config.yaml
encoder_norm: "layernorm"
encoder_depths: [8, 8]
momentum: 0.95
cautious_weight_decay: true
Rows from block 3 of the decoder, named by matrix and row number. Each number is 200 + 40 x the weight over its row's rms, rounded and kept within 0 to 999. All counts start at 0. After the name is the row's rms in percent of the matrix's.
# conv: 3x3 conv (decoder.decb.0.1.conv.weight, 144x144x3x3), inputs 42-47, a 3x3 kernel for each
conv.14,098,193,200,180,249,215,116,262,238,194,237,231,223,160,186,167,220,157,228,175,218,203,103,197,233,188,199,217,197,300,181,232,207,223,212,316,205,193,185,228,93,203,257,204,180,307,243,216,263,252,189,169,204,140,174
conv.15,101,169,117,209,170,179,204,198,242,217,173,260,198,176,192,192,199,200,158,185,214,163,181,106,163,207,143,135,197,139,198,190,208,223,227,246,196,144,190,118,157,124,172,133,106,194,233,180,233,215,167,231,192,172,220
conv.16,109,181,246,203,160,150,213,190,205,175,205,159,226,144,117,273,185,0,249,160,220,210,202,252,219,259,104,144,225,168,198,197,172,187,205,246,82,170,219,177,217,229,206,263,252,213,216,216,150,186,189,177,201,183,224
conv.17,108,180,168,174,215,260,171,189,177,307,193,176,212,176,116,227,210,150,197,297,149,183,241,223,189,185,262,114,167,191,219,237,210,167,229,207,155,187,81,248,206,153,201,158,164,219,147,141,233,183,139,276,155,164,206
conv.18,093,198,186,246,165,291,217,262,201,234,180,172,116,198,172,245,143,227,244,198,187,240,207,216,264,186,166,179,127,133,131,227,176,232,208,151,176,160,192,129,253,238,229,240,217,201,195,198,189,207,145,156,166,112,156
conv.19,105,313,227,185,253,193,153,215,106,148,241,225,225,138,175,265,204,159,149,217,217,178,149,251,198,183,209,221,161,243,223,195,75,226,182,182,166,250,158,171,100,187,162,163,248,207,226,261,179,234,249,173,216,247,170
conv.20,091,261,217,179,204,317,150,187,244,198,177,159,120,231,204,136,269,184,199,198,304,294,234,193,317,213,250,236,213,174,194,160,206,170,192,151,176,212,267,230,232,231,229,203,193,226,133,167,201,93,164,157,100,154,168
conv.21,097,189,237,214,160,171,172,230,229,185,189,135,200,215,108,126,226,238,212,169,208,205,104,79,130,184,261,215,182,158,181,193,228,179,180,226,233,214,216,266,213,196,272,177,230,233,172,201,161,162,204,175,165,219,205
conv.22,099,202,190,165,205,188,276,219,251,258,155,163,271,195,166,197,188,180,175,189,205,172,219,187,245,263,228,234,278,183,217,155,253,165,164,138,190,129,175,245,187,197,202,217,235,167,116,226,220,130,225,175,138,217,166
conv.23,098,257,302,239,234,258,231,195,171,170,237,162,130,148,189,203,202,179,167,211,219,235,206,192,142,199,201,195,164,168,145,154,143,180,187,151,152,178,186,260,219,127,176,178,55,187,207,203,182,262,251,220,270,175,189
conv.24,102,215,231,265,254,247,213,237,188,219,212,195,241,180,218,269,188,255,232,295,226,193,219,188,139,210,241,181,195,197,223,224,207,233,185,219,273,194,220,190,201,222,222,232,195,196,200,204,199,176,140,150,90,156,217
conv.25,100,239,195,221,171,194,183,144,224,206,258,188,176,203,199,206,197,219,132,264,222,209,192,228,286,213,215,216,146,272,175,194,181,178,261,212,234,231,144,196,206,181,246,206,179,205,161,230,207,102,218,192,177,207,195
conv.26,101,266,239,195,219,243,214,172,160,254,224,166,218,154,185,200,211,166,241,195,206,190,166,193,148,208,165,192,153,174,210,197,107,161,159,213,177,236,216,200,184,164,170,113,121,147,184,127,175,282,162,172,253,128,191
conv.27,098,213,200,236,171,165,184,217,133,182,201,193,227,232,195,201,216,196,159,203,246,216,169,251,238,192,251,200,254,271,190,209,282,233,239,270,230,325,193,206,229,233,223,128,81,164,252,225,189,230,200,209,224,209,177
conv.28,097,207,190,161,233,196,150,217,198,175,167,208,274,183,176,242,205,210,241,202,297,268,161,206,202,195,219,197,180,113,228,224,239,230,221,196,207,118,192,222,184,209,209,166,114,206,68,169,199,67,114,176,120,179,171
conv.29,099,196,241,231,219,207,157,240,232,162,192,176,193,139,208,148,211,164,115,203,168,201,115,198,242,240,261,193,180,190,166,233,195,192,214,237,184,168,122,190,194,181,195,209,170,241,202,242,245,166,301,238,162,240,225
conv.30,108,204,230,117,208,214,179,201,192,219,252,160,100,232,179,170,178,128,227,218,174,107,194,131,193,147,157,242,213,185,226,179,134,171,196,158,180,194,206,188,199,160,237,123,192,220,200,191,153,208,221,160,248,272,194
conv.31,106,166,150,219,176,205,201,165,138,211,218,188,216,272,45,206,224,130,137,255,207,239,282,173,195,236,174,154,165,213,149,218,261,147,187,222,149,210,186,230,226,197,165,191,215,142,161,194,249,105,183,240,186,175,209
conv.32,093,292,213,214,220,237,201,157,242,176,185,183,180,188,116,214,155,177,195,180,235,216,185,206,186,229,213,221,167,189,170,183,203,210,214,252,221,254,203,166,182,140,193,207,145,211,251,194,221,268,150,199,288,173,198
conv.33,098,137,240,181,156,226,205,173,216,171,201,128,249,243,167,238,220,149,197,173,114,178,183,132,180,204,172,202,258,230,208,238,188,192,201,209,190,118,216,229,158,184,235,183,165,240,219,199,188,187,218,186,98,158,182
conv.34,103,222,218,208,155,201,215,192,200,106,157,117,194,256,229,233,236,226,264,226,198,212,236,285,168,191,196,168,210,205,282,173,203,229,174,203,230,200,256,217,220,221,233,183,236,209,234,194,130,209,226,110,198,131,119
conv.35,098,155,181,302,210,139,130,235,173,154,216,207,256,251,166,225,247,205,196,139,174,233,139,193,220,176,213,194,208,182,137,235,221,223,213,245,221,249,223,265,197,157,217,146,102,182,190,213,251,233,185,228,185,131,268
conv.36,096,143,152,144,171,177,194,152,287,265,239,201,223,231,119,214,288,157,127,267,208,227,228,112,190,236,142,163,260,192,204,215,152,97,217,282,173,223,168,210,208,160,190,76,100,136,206,221,200,251,198,180,260,152,180
conv.37,093,189,210,191,222,206,212,214,168,153,198,114,168,142,204,144,217,105,208,189,179,156,227,253,196,224,186,209,226,202,142,217,247,225,169,233,156,172,203,172,209,199,159,235,209,269,211,169,147,150,202,168,66,178,188
conv.38,098,187,180,208,117,151,221,135,261,200,201,227,141,239,93,91,192,170,190,211,224,231,185,146,254,184,183,249,240,247,193,235,200,177,249,224,308,220,145,134,186,196,172,204,268,217,207,203,126,174,226,176,213,213,165
conv.39,093,259,126,168,213,246,222,281,208,223,164,159,99,139,116,190,182,177,225,263,236,189,221,174,200,234,219,187,230,198,145,173,192,150,209,215,198,183,177,135,167,38,161,171,130,156,206,219,200,238,216,229,199,169,205
conv.40,106,113,198,197,152,177,238,182,169,225,205,163,236,213,149,193,251,240,115,219,115,212,201,192,203,185,278,172,233,167,134,189,215,159,137,303,215,153,154,278,116,196,275,153,181,200,189,279,199,208,181,204,186,118,208
conv.41,100,182,124,175,319,57,233,293,260,187,304,196,189,218,184,161,179,156,193,216,286,197,231,270,160,227,284,198,203,230,150,206,203,225,223,275,195,175,229,164,139,272,111,202,190,168,154,151,193,233,183,264,121,226,174
conv.42,104,182,167,223,231,175,162,163,187,277,181,201,249,214,206,220,123,201,266,193,210,216,232,233,263,100,0,126,156,159,194,215,182,161,238,227,245,167,202,203,206,284,242,137,158,144,204,170,218,208,187,207,222,181,186
conv.43,096,258,242,165,186,145,182,171,165,188,159,175,233,220,167,222,232,178,227,165,100,183,246,191,178,205,214,188,205,153,163,203,180,162,191,173,181,196,303,197,202,309,207,193,253,238,212,323,179,123,235,207,88,151,194
conv.44,098,198,189,129,181,227,168,177,216,265,196,233,172,155,98,131,213,116,88,185,229,228,195,159,161,157,144,85,207,212,238,193,152,165,214,186,196,232,155,163,227,113,164,150,123,174,169,223,214,183,207,199,213,245,237
conv.45,101,191,194,201,223,215,196,238,129,179,133,187,252,138,134,256,165,146,214,115,161,241,106,187,177,200,182,213,200,159,219,201,182,231,216,156,167,150,240,226,115,286,219,199,253,235,193,131,153,235,129,217,193,144,219
conv.46,103,160,185,196,156,129,239,186,182,208,204,232,221,193,188,222,172,128,198,169,256,170,179,261,192,184,194,156,198,161,213,244,199,193,217,211,197,228,214,212,186,176,213,170,225,198,190,179,191,219,184,215,234,230,251
conv.47,102,277,204,172,188,129,275,191,213,242,171,154,135,192,169,187,177,259,200,149,286,182,149,193,198,176,197,261,204,229,233,162,161,226,220,189,169,171,133,206,165,217,215,229,217,200,204,161,213,235,159,213,230,184,201
conv.48,098,214,246,227,131,137,249,253,187,226,198,229,193,216,217,131,187,225,197,166,187,207,110,167,154,147,233,287,204,203,174,160,156,212,197,239,304,197,244,185,208,161,214,230,255,278,223,201,246,211,182,207,230,220,177
conv.49,107,216,192,142,264,209,279,266,214,225,112,165,151,166,164,170,181,200,213,229,215,182,223,227,184,197,177,190,202,151,217,197,182,196,175,207,186,133,214,241,93,212,252,125,205,166,89,183,188,47,237,249,130,222,234
conv.50,101,258,147,207,217,161,199,162,217,148,258,151,231,231,198,219,231,146,207,163,172,244,200,141,236,220,177,237,203,212,152,185,185,173,179,200,190,219,131,205,191,148,180,205,189,184,226,218,191,220,140,227,175,138,211
conv.51,106,203,190,204,182,201,198,178,257,183,197,175,159,185,131,187,231,183,266,230,190,194,270,152,182,114,164,230,219,204,217,189,183,155,234,168,189,193,222,154,274,204,163,191,220,197,157,124,167,182,204,146,165,210,143
conv.52,107,219,235,157,157,329,187,31,250,200,186,172,181,133,216,262,183,167,235,208,146,230,242,172,267,228,165,220,220,235,196,206,266,215,210,224,264,247,168,173,349,157,178,304,255,201,211,261,146,253,232,153,193,149,168
conv.53,101,177,171,193,186,212,230,165,190,229,169,174,237,158,174,233,196,179,234,191,127,205,225,141,191,208,145,197,271,136,182,206,139,180,214,186,185,127,207,215,156,185,197,161,189,181,345,255,192,251,194,211,246,192,214
conv.54,097,214,189,240,160,88,218,194,100,220,238,137,181,217,201,224,267,198,215,261,209,134,181,199,211,176,128,175,161,183,221,169,130,151,164,153,153,201,243,251,264,293,270,211,221,183,153,182,213,115,119,183,155,185,170
conv.55,093,166,219,197,169,202,267,190,138,196,205,140,150,205,115,164,183,159,160,273,174,190,224,185,180,184,222,193,206,130,160,193,178,187,179,246,225,151,233,205,231,175,192,205,141,213,136,205,160,242,282,142,271,184,182
conv.56,094,179,184,201,173,198,198,213,256,219,104,184,232,139,148,257,169,154,184,184,172,206,175,144,238,180,180,200,143,142,211,183,165,192,248,216,174,215,218,164,225,257,214,124,185,156,169,115,194,177,188,172,209,217,168
conv.57,102,201,254,242,167,224,214,173,246,198,194,196,224,168,177,262,179,237,208,181,215,208,228,138,282,199,235,213,166,64,219,191,210,156,222,185,218,205,315,246,223,166,239,234,187,184,142,175,218,168,107,257,193,130,319
conv.58,101,259,209,215,216,198,215,183,240,208,208,287,185,147,215,178,153,134,189,179,246,211,165,165,210,241,187,181,176,249,285,205,206,292,174,137,211,233,217,184,242,204,155,317,211,172,201,168,185,215,213,157,209,276,186
conv.59,100,199,240,181,216,147,169,192,228,245,219,210,240,196,160,215,194,24,110,205,192,164,247,241,226,202,155,122,186,193,178,196,178,155,192,202,216,144,175,201,186,159,259,199,193,187,205,209,191,213,164,195,150,130,208
conv.60,097,172,241,210,172,302,229,136,134,215,192,85,117,186,233,142,204,180,195,104,181,143,95,205,305,190,212,231,125,180,157,130,231,225,196,192,193,197,151,153,212,253,174,188,180,185,205,145,228,293,175,250,252,122,210
conv.61,098,113,202,187,125,73,197,207,234,178,268,162,209,270,252,230,211,143,175,159,225,155,177,231,233,216,56,145,179,178,210,182,102,166,177,199,148,193,109,218,185,249,191,183,159,185,226,231,224,207,233,220,202,259,181
conv.62,098,189,188,163,162,175,155,203,152,166,184,144,179,217,214,149,235,257,207,125,190,184,168,202,116,214,185,192,169,224,156,133,211,200,199,244,230,150,213,227,186,223,201,226,167,233,247,209,186,249,174,158,273,186,196
conv.63,104,249,175,222,234,189,173,145,181,202,217,198,202,149,186,227,103,198,270,205,288,210,174,237,219,196,157,188,154,122,156,150,154,172,155,147,150,142,232,199,169,184,206,234,199,159,202,205,222,246,164,214,193,174,242
conv.64,097,291,218,200,198,205,175,168,130,180,94,227,197,171,264,196,167,144,229,246,214,206,240,217,211,198,165,165,228,106,179,210,185,184,192,152,157,112,233,224,172,254,241,180,183,171,158,131,223,191,48,194,163,81,180
conv.65,102,204,232,216,177,176,187,200,173,157,169,291,233,220,334,272,236,255,193,207,201,164,202,217,200,232,270,180,169,218,247,189,236,212,235,279,269,206,193,155,237,209,128,259,201,178,179,194,211,121,160,206,143,187,184
conv.66,101,162,180,190,170,233,229,228,179,189,160,152,216,114,100,210,181,204,220,138,99,115,75,74,127,191,186,168,184,201,224,188,206,230,182,170,219,183,163,167,188,182,224,155,218,239,312,272,220,293,216,209,243,223,253
conv.67,099,194,138,110,226,229,138,217,190,213,221,189,178,223,206,122,183,188,138,137,147,194,207,185,213,146,183,189,171,184,186,141,226,164,198,218,184,151,196,208,196,170,172,198,126,137,196,104,176,209,171,253,207,177,260
conv.68,097,203,151,165,175,181,206,152,196,215,239,185,170,161,195,167,215,186,188,215,219,182,153,184,202,175,192,217,236,250,198,201,176,205,218,268,206,139,169,201,143,166,232,112,163,221,176,192,182,253,214,204,261,225,208
conv.69,100,203,214,197,215,266,298,187,205,208,195,93,143,152,98,181,214,220,178,147,100,121,204,197,201,251,196,192,190,108,215,241,225,187,183,211,245,151,173,208,206,172,208,221,201,181,272,219,177,215,206,230,167,152,237
conv.70,111,158,191,160,150,165,187,248,246,232,165,140,174,168,151,128,164,174,156,112,106,205,159,188,207,183,207,230,149,148,200,181,152,195,206,172,156,217,183,189,153,193,197,184,207,209,236,228,192,223,251,195,253,245,194
conv.71,101,187,141,189,234,60,229,211,159,216,186,194,238,177,173,191,177,216,197,232,215,235,261,273,159,233,188,178,207,179,165,204,156,165,164,197,236,222,248,197,223,183,191,177,247,220,213,111,145,207,243,218,266,217,197
conv.72,094,183,151,195,220,243,183,199,194,167,197,210,172,166,165,205,180,193,178,178,246,251,228,161,227,224,190,204,165,156,213,148,162,136,209,203,220,214,141,133,203,135,245,163,219,241,188,198,264,214,225,250,208,183,215